Rows from block 3 of a small image classifier, named by matrix and row number. Rows with one number belong to one channel. Each number is 500 + 50 x the weight over its row's rms, rounded and kept within 0 to 999. All counts start at 0. Numbers have three digits each.
Before each channel's rows are labels from the 100 images, of 14976, where the channel reaches its highest value: "lies over" is the class under the peak; "responds to" is what is common among them. Only what is clearly more common there than usual is listed. The data: made-up road signs on poles.
# convs1: 3x3 conv (model.blocks.3.convs.1.weight, 112x112x3x3, each kernel summed), inputs 0-111
# convs2: expand pointwise conv (model.blocks.3.convs.2.weight, 448x112x1x1, transposed), outputs 0-149

lies over: rim
responds to: circle sign
convs1.73:579611515477515506515490525431513558486468491475518590497501535497491503475531522508501460479410528486482441506494520487486469471496564477449472485538442499506499448450373492382457417543535566421437353429545496493455435406443537436505364447489453487504605539501596568497509538560531528483544533535567473491522521597510587503500538486575
convs2.73:646446463459610442419558477571440494456400594587635517542494495475490497464490538489423613432492477431519532473460465434468486542429500461540332473534591552575493467503404472493587410551421384545565484472480523520484393567553539550465427505538558522559435519441423421517451542475511538501420447470420499574518481514538567629456437518417471459414464455501514557600460484545506449498516465561474565500493454482467500468462451426522442558487521492333526

lies over: face
responds to: square sign; red face
convs1.47:515503508451532472447447474578485532424511511540490515557522587477485468487579470465514552541543618537547568565469537571582547638505548547565490563552570517522477474604593503531503593565534544518450613520541548586506564482457522527502535525611511564593448478491409479443469498464503419499491437418466491466457469468479462485498497491481
convs2.47:564517487472459518526569518559536493548477545546378560493518466470458507506413487510478544513605560512452523487443435400462476473441559541581505526507556523487502509468460454549509518541460480519464488523411528520488376587510516529444454536494493457580468534494470507519484410515561471484488538528553439414477506481575590489517545570517517542486466488421426555435449441435503381525465455521526519499570462510449458450382496435487559530486535523509510

lies over: face
responds to: hexagon sign
convs1.84:515524504384424431400402460507492479390391549383499504507479519392485443490461451403519530517468493512537535448503469515527523498467436521548463513492510521510485442535516508532510606586524432481445585482524620559498415525464525489491480487610499508556547376467561523450495549567507528499492463504518491486474494574463566448468438487552
convs2.84:568512506481514507568564527567564500519465523543380566501520567500484529577411510530459557560427576520436491492493410429499518511415440579565541492524545534536508506471437496562533500511523427592481512558452532520483425591453512457386449427475506465521554572439453571447455413493554490573468512479490405429510464505554553547482459549463488570473421463435520572389469506466506421481461433436547491496546430539423575449427515443501606564488487540557518

lies over: rim
responds to: pentagon sign
convs1.106:568576512468563527533496495530485546478501457622496536497533593556480483493501492526509518496569485522527530540502565552556526601536500508540532521549554521522520490541508557486567599577587560533463542540618544538535552450463595589557490538586551543555566520489564549493548510485515456473618438498536541576573521621552581545542513473555
convs2.106:588507403415511561545549600526564462517487458627426484514570576475503491477541533545469562408474545455556444421446509428475575506512471519510471455522441617442539531520467446655632554548401550469448493532478606531474410580529473500538519464533512508596460495435498576472460446515469471571344526461416483421581503463509600540451503533488471453536506427455574551511494544510494434539471516485494524450508559445435552477422455504559503489445522529447479

lies over: rim
responds to: circle sign; red face
convs1.45:534558530454439432482471498521529496460506518413538541478497496478527531531542519486513556519430470521506533498496489454491545482438442504506427507494511506515520413528474519465499494557554554496430470508551590570505460419474542375535449502567514524467627526484690556455492538518512549466588515524635477518549521546467622485486568476636
convs2.45:606539415493563527498526485601471484462449594584535481529481556482481505570435536509430594537472528499518492490436396474510513518438565419574497506484516588592510470497476450582543504519434460599483473506435474527504434551525494508452447476506486423548496548497421480434434534470602517535421479507442428507522473504602585617480417562415511505402415480427507536565414473535491404548440415459517568502566458529451531470417505406514435606507533603407493

lies over: face
responds to: pentagon sign; grey rim
convs1.57:523467467547539544527529487477492552580534459571559511469506561523478522516590524514491511512537608513508555573505555533508533562574563505456576522538563491476473588547495483486496555561499612525552534499514608583528550612546466603472545510547507600575574537496522457534584505552542585552574577578539559511598481499525536525559506546537
convs2.57:508527596554468458517464500432506474512472446506522539540469521472455516513526505524531530544474524535452518429554468535510473499556466574528552568547406459477438497491538539454452527483554572475463478518466570464409489587544493473482514548455527568434567515421525517499459495586556457545502538428601445564445428447459435442498545470538460495543422471504500466516531603386450580479381526427486446455470430533481509453481427558514488540488525569510467

lies over: rim
responds to: pentagon sign
convs1.37:486481489439480393404420455486473485378399512460467468510511428407482432487518459402506487493434508489478476510499504479499456437435471479525391474535454495497487422459493466547461515492526524478457474491522587563477510449480510458490481476551468517458454418392484489420418455460428412417422436444492445422448492438432484443448460401480
convs2.37:515499405504522512498566484553441548543398502513434552498504598486437478589414468555424521534389599538439463471463469502502506491444476572536467490483503547502491469502396560467494483467436506537502479506401515511508448585467506441432458416546458437549556548424450545404495408521555503538506454535465467514470411449560547563481459538474448489510449481430577490415468473469497436508474479439480436447536499540483574456451506486526559521507474588559546

lies over: rim
responds to: hexagon sign
convs1.71:501469551515538487518461495518504618494489497477488549526467511519513516477598510537514507485538586507504513613504640546530457577565582526523573533639470534503527465505526488531451528550498579489488518499517638647486643555461467523475465498533501521669520531438473475496514462483478489437461467484523485466457471420469541497485537462500
convs2.71:488489511527528491484433448448527465414571492503565422497477487508499470486581491487592472466515425418500482510532550580502501539590517459434446506501463471469504500512575521483483485529511583427536492499573496444525581483519505497569533473512487566434460473503596454536525594536469526481519533490491501549487538487451461468521547415527513473544571533576473506554561540514484556476541556484501445507453610441536459475541510541479443448498498451400491

lies over: face; symbol
responds to: hexagon sign; arrow left
convs1.77:475481483455508507517484458533481469456452525477551455513468487533482476485453445514438467451406465451460494430427435451457462501450439458456447474420445436435458421490517463512481562403438407475474536495442495398463495436458456538456515459481469375543560511508565518508529523521575552550591455568559518604596509640552533554551533543555
convs2.77:470537594466406530576492590433572497568532456497361563520492533557521533528459487558440393446531466515429533488562519447525441447483512614485566528498535557453516510479481520440546531480539506521389518565481504521516422552497536485408548456538459477507580542501553528471506454466456441500467602489542482424507497512407458417526451523499502588473530493515464449439546504467505470509475497492536449492560521623440562422467475613537553452470521515498506

lies over: face
responds to: teal face
convs1.64:402350460499545511531494471503463567480445457501574475527496545540463485473573521581469471465461640434505504563448570513481454516535536493468502502565500491483502501524552500521518546519455495510511512532444625610505591513511436592427578519462513485529473529461477339475504369465515448542542489534526488505455465400463545491501566504490
convs2.64:386501495512546492462501455397449522518543441436527479422467485521500505473543462489546469465567503460454570502582560558544433555532502502407447490493478453409490500534561485448413455424503598427567500449544470476493581423530498501493575534490516557427493492504556543533538547528437563481598475512512485597428517506428407410510525410523504473526571607516489430546551462534503587488558590491493470501456599461558464480585473575477453423536516458474474

lies over: rim
responds to: triangle sign
convs1.107:636617558521450463478489590490592545507512538538502635529518514477581559553563564493575505505455488526494484539558544488496477471428443508521465497540482578579573498498480518488505481554598543472494480473572503563482462456539577417516433486480501535515569507522520617532526628587466524430506554495541498534524595552513558503509532458536
convs2.107:581499512502494486509420537544523540496511599559546463495465559500573519520443431504485591515453466485498497536503400455552535487509551410603492529527587576622480514496494518573522531492523493611499520432478507437501394500512495498459399459536509432473522534553431512475422545499555493612480541513492416496475532518605563636497435547436499511454377461404451509542414432466497376487462390435488590457591489520416513458380493427462442607521487524419469

lies over: rim
responds to: pentagon sign; grey rim
convs1.15:553595500498500513547523512428519542528469480545583550478471558536509523514513527526516484488458570474507454472481491491467470481524547475459514503475450510503528504439391437404436429542537479422484318416504541472397497497504521465488367429525433517526568542478620594500501517516486484428524489542585513508530521577504584529502596473600
convs2.15:589462490486549467492534473560461516438455609532548479552505545504507484509467520520438586560464535501489475538466437433503546533413548406559454514547566561618497510510441488530542523542485446568548519444488522528495466525533523570508411451504540480523463572485454463446398545469606524539441538511444474533520481524612561611478386608406483467435404448402494540599405453517490420482434399420494564489544409466428449514462469403496435589526540582409486

lies over: rim
responds to: grey rim
convs1.76:601616508513463516501530504513504555487565495549531611459502572493499485474558537475524464465517542446461452540492587471480427518433559453482499444559452500514520543471543484549469574604555595433538552490556523538438506481577539523546383450541442563506529443406556590543513523548455537437528479434529529564619468551540578504480485430505
convs2.76:580431552505454506443462474506523524518514566554571409567482468524503500428501480434487517533609456521458593544530427484483462527532626406500533545535614558475545505448517461548543471466522421558492488365465533474489374573495441535439433476481566493539516502596489489486448550449505520535474500432475423463496500508549449541499496617460554555382475524519432499535527412481457391465490482461535604533531451482404426485374499511449492557540548513413430

lies over: face
responds to: triangle sign
convs1.34:563558571512470503477498512581558483471430507482435561567524557513547547532518521514577491550483472535515463531485492586574450518496377524511480548494437557581539480465462560470548562620587574528440606549603526535524474460465585517553489525536539535500528494518557561514505578498507532434605547531567489531535576588535543531526528408564
convs2.34:617473504466455502449440467589487439463557610509546476537447428490539489547487511523511617490529454511583481521456421591494465449471508425470483487464451532531508491495524538569559472486450437558510468472581558547459447543519473520557400505496482506592463479551441503555478478471591453472493534480556598483541517489604560586429525562503505402462363446503560514558413452530571491528462455508465502435569516500487463546539552363553449522471482476519525

lies over: face
responds to: pentagon sign; bar; grey rim
convs1.60:498491508557523558555550511523491543565515534510576481511523549553476491499520514560474498493488509475500527480519475501497494521562614512481572502477512480476489556518601514591523588533492545536586619526521578474509620586608513596508535507551523516555569552520580520549554509507588594578574518567573542571635497544542572550532516515543
convs2.60:507565625465394484610488598439593514463562479553444469564476477559514596540563546537455401411546496541527550486553509482462529446561487573530559522578527559496478527533543549465589581547625493471378507503511520533594458465512488502508557536477543488517498552541570453415516464530503438508452632519563461374544554578492439431536539591402544467482549433464490479554562591450490468534452457517383437505598439552397498500433484600494528439528484500378498

lies over: face
responds to: circle sign; struck through
convs1.70:539547567473461507516484548487530575495466505421573563513491513524550533490603521529586564532530605534529525570541556552530504606534569541532454539541554544568561535558476501475504587546521534498518592516523578595495600495533521543508512497525499531542603561461580541523536509522531610505550490479577524541591532570521589563533548511592
convs2.70:545432539473518391489540490535494461493532585528487450492441449472449478459413500440459493469540499447509578512449494446457486526473565552495436501470586463519461449462566430537482423549426427508473419436442527511448445528539431454534493538443485453590473476488491498522509487491527477578445455425492461493468429478517523500433460501515557473496465515487517526465477491489442426428487486502415564514476540479483431495437396460482439501599528487460451

lies over: face
responds to: pentagon sign
convs1.11:500450554560485560539553553504554535549507541481506471559513469533563566551527547533547525529537405526546532525528502521528522487517480520529507541507533558558530561522477538567555421536497492533573395538536578557532599578552486595488540558473542532603566566514550464564562495497572631566514563627520554564578533534549565534559491546515
convs2.11:484490616439455398537538474446541479559485441451437552446452460542483476513405515432426437457511564533478486548525455474522486583458502538517533514480471478489503531498492504531497499520482530531489531542418446449461523490490490442477478414522512512464608516421500611454552462520573454493479565457526542444537550548465449480498531560578499491427500489493532456525524541559503509485472511426476396499501459597548526418508418493515523488495563536503469

lies over: rim
responds to: pentagon sign
convs1.92:511534514513532585528517539420535557504534487447441555466506464548527503506532513501537519483471513505502518539553583485499488482605510496506530511575516545550550536501514548521573396429564504539602421538536555614524609538613556547565515553478557523479512487377508559560530488507487458476496301479523543615452506493534538512525502480513
convs2.92:449489431472517554456541523538470515533440499438420532511515599478472481585416472496430547560354535538446515456456467480487439498433445561539493541483487481525518463468396534448467505419470507556448511529423507504490427571502503451463469368491499478538572586477488526397443429527537472554520485486499437463484479495517509475485455509506504518542461498446586473416520524482528450475511501435512457528494518562500616507480495505541558524536491571541513

lies over: face
responds to: triangle sign
convs1.9:497495491547554548554544500542493575516566531532528519530488466563500534544560500568518550534507514541520557554531522502512556510535497548535552530518541519515517549543516550524549490503505529558581480552521604571545593593546494543520546553496548530528568566573558532552570533566598556594473543572583573617523517546564597555570569602586
convs2.9:576502614442411472493502576453497571500518496474464560516516498541559526498511523578515511463579546501521495545437522425570450418416491528496519513535451541443492539485472518616448574567536499456482554523412549548482479564477508549466495532547517463494510502492464564603463480574469498454523549532628486421421510553538517466486553415527417459389522466454408513461549491550497491474432496513559464421532577491496380449466505480460529454467514469526480

lies over: rim
responds to: pentagon sign; grey rim
convs1.100:548575548481571538524515514559516570502497487616536564539572600542522517503537517535542535526591545521552536548498543572565550601550548537541520546552547534547529519573544541516552580570570529529459536558577558560533528477482561529546519527527541533547555517468572590514538577538562495515607435493549547598531527598534546539534533527550
convs2.100:545515489435459591593521569596588502556459512545363478511588518450497547532519503495521477530507588497520523491420544523535518490532469575501604433502440589421554545495518493598567551579508523592447507553556529511488465563436512507581436445532445504612520506526473586486493432583521486540365492552528484367609527527572565446485537576600478494492476465534594495346559497507515384503468496540530423480529467473426545492477535536485519425488504465633533

lies over: rim
responds to: pentagon sign
convs1.86:396370558505474517518548563536561529544454581471404475591537522531579551545526580535516535509491523522537527510477498523553506552482459523535459514514498531529532490512529436564431433408405450448543455427412530585453567517582386521418458442479457491583570497483571388518518476496494517496448453450521523547459559505528577520497524489535
convs2.86:482513551453511499544455522393546476510591429435465495432493495516490525518582476495567441455442422488484499509577604526510458486569467567395512506492414473384480493474493510472450492436526577387483493545617528499499542480483488434509593448483491584447579493530612554493556463559437484524515580488539461482509563491405460412554535418545493508524598513536532491426605522483485529481534590522493401491479567515539547450543475619476521411478490487553460

lies over: rim
responds to: pentagon sign; white rim
convs1.35:506523520485521540568546509487526552495454478479524506492508534598521528494543513608532476488462504496498448558493530499512476518558473485505505501522443506528532505476472555446541504548562506521512557540566596581549565522485542502556457545581552522545626581425591494518526520505475448449597453452605564548479539583555597600588606435632
convs2.35:564438496448550521522511500542525456490522588548556456527493565525486500560505584469505564523411529570542589566496462518530537494513511517502471517584557602614540483514423502528613453511471490580520518513437502508487446554578554540549449532506576516528423540570397469446486442512582489429433544464440523542562465542563595605475318492375488407408503445448618531517431551507483447453404436498465569474547476479417506499387536445478476541457493570433462

lies over: face
responds to: hexagon sign; grey rim
convs1.109:597616529473546524515506504524514516482536523603528580529526600525495506520507492513521551534568523526534533550521546534533542571520540527526535539543546529525512494553487560498545549560587541532447504557603479473556468445450595486561490545532551525508579512512561597498549617521562503535614457511529542599564525666541545526532515522541
convs2.109:488494361509468459542474503509530517437375525576527514543520542485472499529464510439441523544481533595509402449355513524447604552470518463576564432548488570529483487519469513626608456564512406481482495512460485499497418615523495494585532501454470471619477573483595523438450509461556502474333451499365495459552469530552542432512378570485516489563523452520571481529458504509492396546485580490506516538503417460435501574409481491471519498525548519475507

lies over: rim
responds to: hexagon sign; struck through
convs1.63:588595505505481496484479490522488586465490502508562598510519532476503486515536477491534433475466575462457437567474561476487414528469604474507480487545414500517493490411448447438420566559558569433439496420528527504439502456417499481457397416546425534485596500505557614444511560621468540429491473469553482476479479495481573524495496410528
convs2.63:499512473520462456502394416579465497408526623524594423498468449521485506510544513470533538532552449573502495546494489556442531522542621394456526466507562503543535529545619491580491514565478486540521537364508453427526493466476499524511465542509506543515480516532466454535497554468576528498512457487495519489527557521589501524472493582442534495530422545476435524557466475497500418507529428456505548487480457433517414526479483404497387518510503493406484

lies over: face
responds to: pentagon sign
convs1.105:474517554435533503502466516512491532482481486479400556491472572491506498465494494491503548542537458536576568546533556587571544616549493579561469574539541556548507502572578524603535524462546531543487551533519551544506631519589515626516510516535522520507545439457531552483473492522528474498612353500503506617574498576476541468454523482543
convs2.105:488518483493517573496561532546497504522428453452409542491540586485467491573431507503435512503401600505473490452473487479489461477419448601541508505481456521516491529486429516489510500479486532503481480602419535493516413585502515459430492397505481419535556518493496559411483388520504527511484514481483425495512481471505518458482502488560501528522469470455594499375485551457507456502443510448491405488549500509464646483452491519508595486467465545542534

lies over: face
responds to: square sign
convs1.22:563568460429520431379388465507458491417467517460514563475474446439450376447581360441512545477525513466490555496494481472449564531484453511522508496499539480505450504549522506528522559597559553530478512501533555575518573592468578513512541521617532566592484488513467535448524519529575493522511529508472525490547428545446520410435502572478
convs2.22:584555503482449540586509597578553500477458546535426496556527476527492539533464499548472581518515495529507462502427421430508548507472514511587578484496543562573488499459461493619568539540477417604444491522412497539500397556498517461419402489542489427617503560517452519492411475468572473534467521515524439425531489505615571535504505576452487523472424451452420586441452516463497370495466400450495576500565429478391501501409481394508545540478499540541554

lies over: face
responds to: triangle sign; blue face
convs1.101:406370529538483526526520546551565448501487570435515442589540511568534558570495598584536547538515565548578514552546511510542536538519507536540519545495508537538516506512510504538486482430415433500553515499449502548509520544541454543457528497480483432421513595515507363516541409466599458548548538600555508502440576504534556521538587546566
convs2.101:439494532519524484477485486445473509482556445476544468468456440496514491443585476495563443464553455453500565489562596560514453536583521476423449507501507446446489500515556510478450490465500579425530499467582469467510575438556496532514561560511509569439475430513567498584560553540449521464578473517555551538474515495452443409529597431503502432534569548588440434581560494514489568478565557560458458507424569419571433505569511569495457430495490414464512

lies over: rim
responds to: red face
convs1.1:515523543469435447474471550538538508475451577413532476520535447476557517504478477468535547515435460519541524417526430483489530472409330553534463533418471526534513462497475451542452444460500379419477434453492492450430425458498488369473382440526456479432542514433573602459540566515572477498478530477526481569547519538485523491477535539554
convs2.1:528520442497527534487551515555460526541402535522436529500503600485497514585412464503451611558421544540434505533473441473506480520416533499574477510494519541564496464533464492540531474484478441575474504566450477511507426575514480498417414403509493427549536566473475517397394450487612529591447503502459399471515484497571581555531428542468520545493389518384527499413446440484490442504489450408507565507522468568474591491429477394489521584529491588528510

lies over: face
responds to: triangle sign; grey rim
convs1.6:486458403488520469480481419497432541474551477510544496443458452501427447462558416468444494461442552473500515537426519449447517439516509483459500487507537415430433474481460506416531474503478505542502494540481576574541530504437454475505553545482525524484587512561578491545517563575621619617530551625550521551565465545505572510492515627541
convs2.6:371522428543559462460462471484438513471481489502538486440505443453525465440544528442570521461481548409512534545515542583523463578550567424420504504554491472499537525526492533462443493468469561405545501474558495487486578466533523576510522560509535578486525460503505481512531533557482549491547472531484542533486517474483423488529509434554475455572531578526493404496508443552488608509573559504438506477425502406573487460611508526485444503446524448484481

lies over: face
responds to: hexagon sign
convs1.52:571587446482479503503496485520468533501449450532466589463432562500480493478543507510477425470437548473412399563489534491493463430499479408453501416539438475479488495447456520400501484597566559501483546494577542580500470519444584575524494488530516562528570462518602550476510532514501432444520587575606533524526476541522605515509566423606
convs2.52:556478494518512486514509444498509529444506596522590455528454440480452510386551507492574529528538479510495448495457463519456509505596527445492391484557573501538535460527604466597513383505490483460481505425534474528535502520563489575483478563521520594572466384491444491548463570439561519488487455530489509464527493475543526536492564542432496441525470482537406547593512412538505433486518502577490524539493514458426399518528517429513465502522480413405515

lies over: face
responds to: hexagon sign; grey rim; arrow up
convs1.66:511510519472414447403432511538494493481457534493515520534529560419499495486455484407501475493510481479502478470464458521517464531409464507489446505451471495504480501497491454484473503471483492456387511467487449472449397431453490542482431455507458481488570448562606544468537539513563560491667520500540450604619489671461592424435471487527
convs2.66:625502518509463489491456468533556502487482581578501473546508482536520526466450528492507527490567450483519550499433417497521527475543506550599554516500540552574527498482536487584540508552537408514447506509429494515475384584497512522483411528479508407580447493453385448576450471412510475483423580511540475448521505504603596539502564519480532565512464463467459606456434505525520393503477427530500571529602510515441462515411521428498520583509529469489527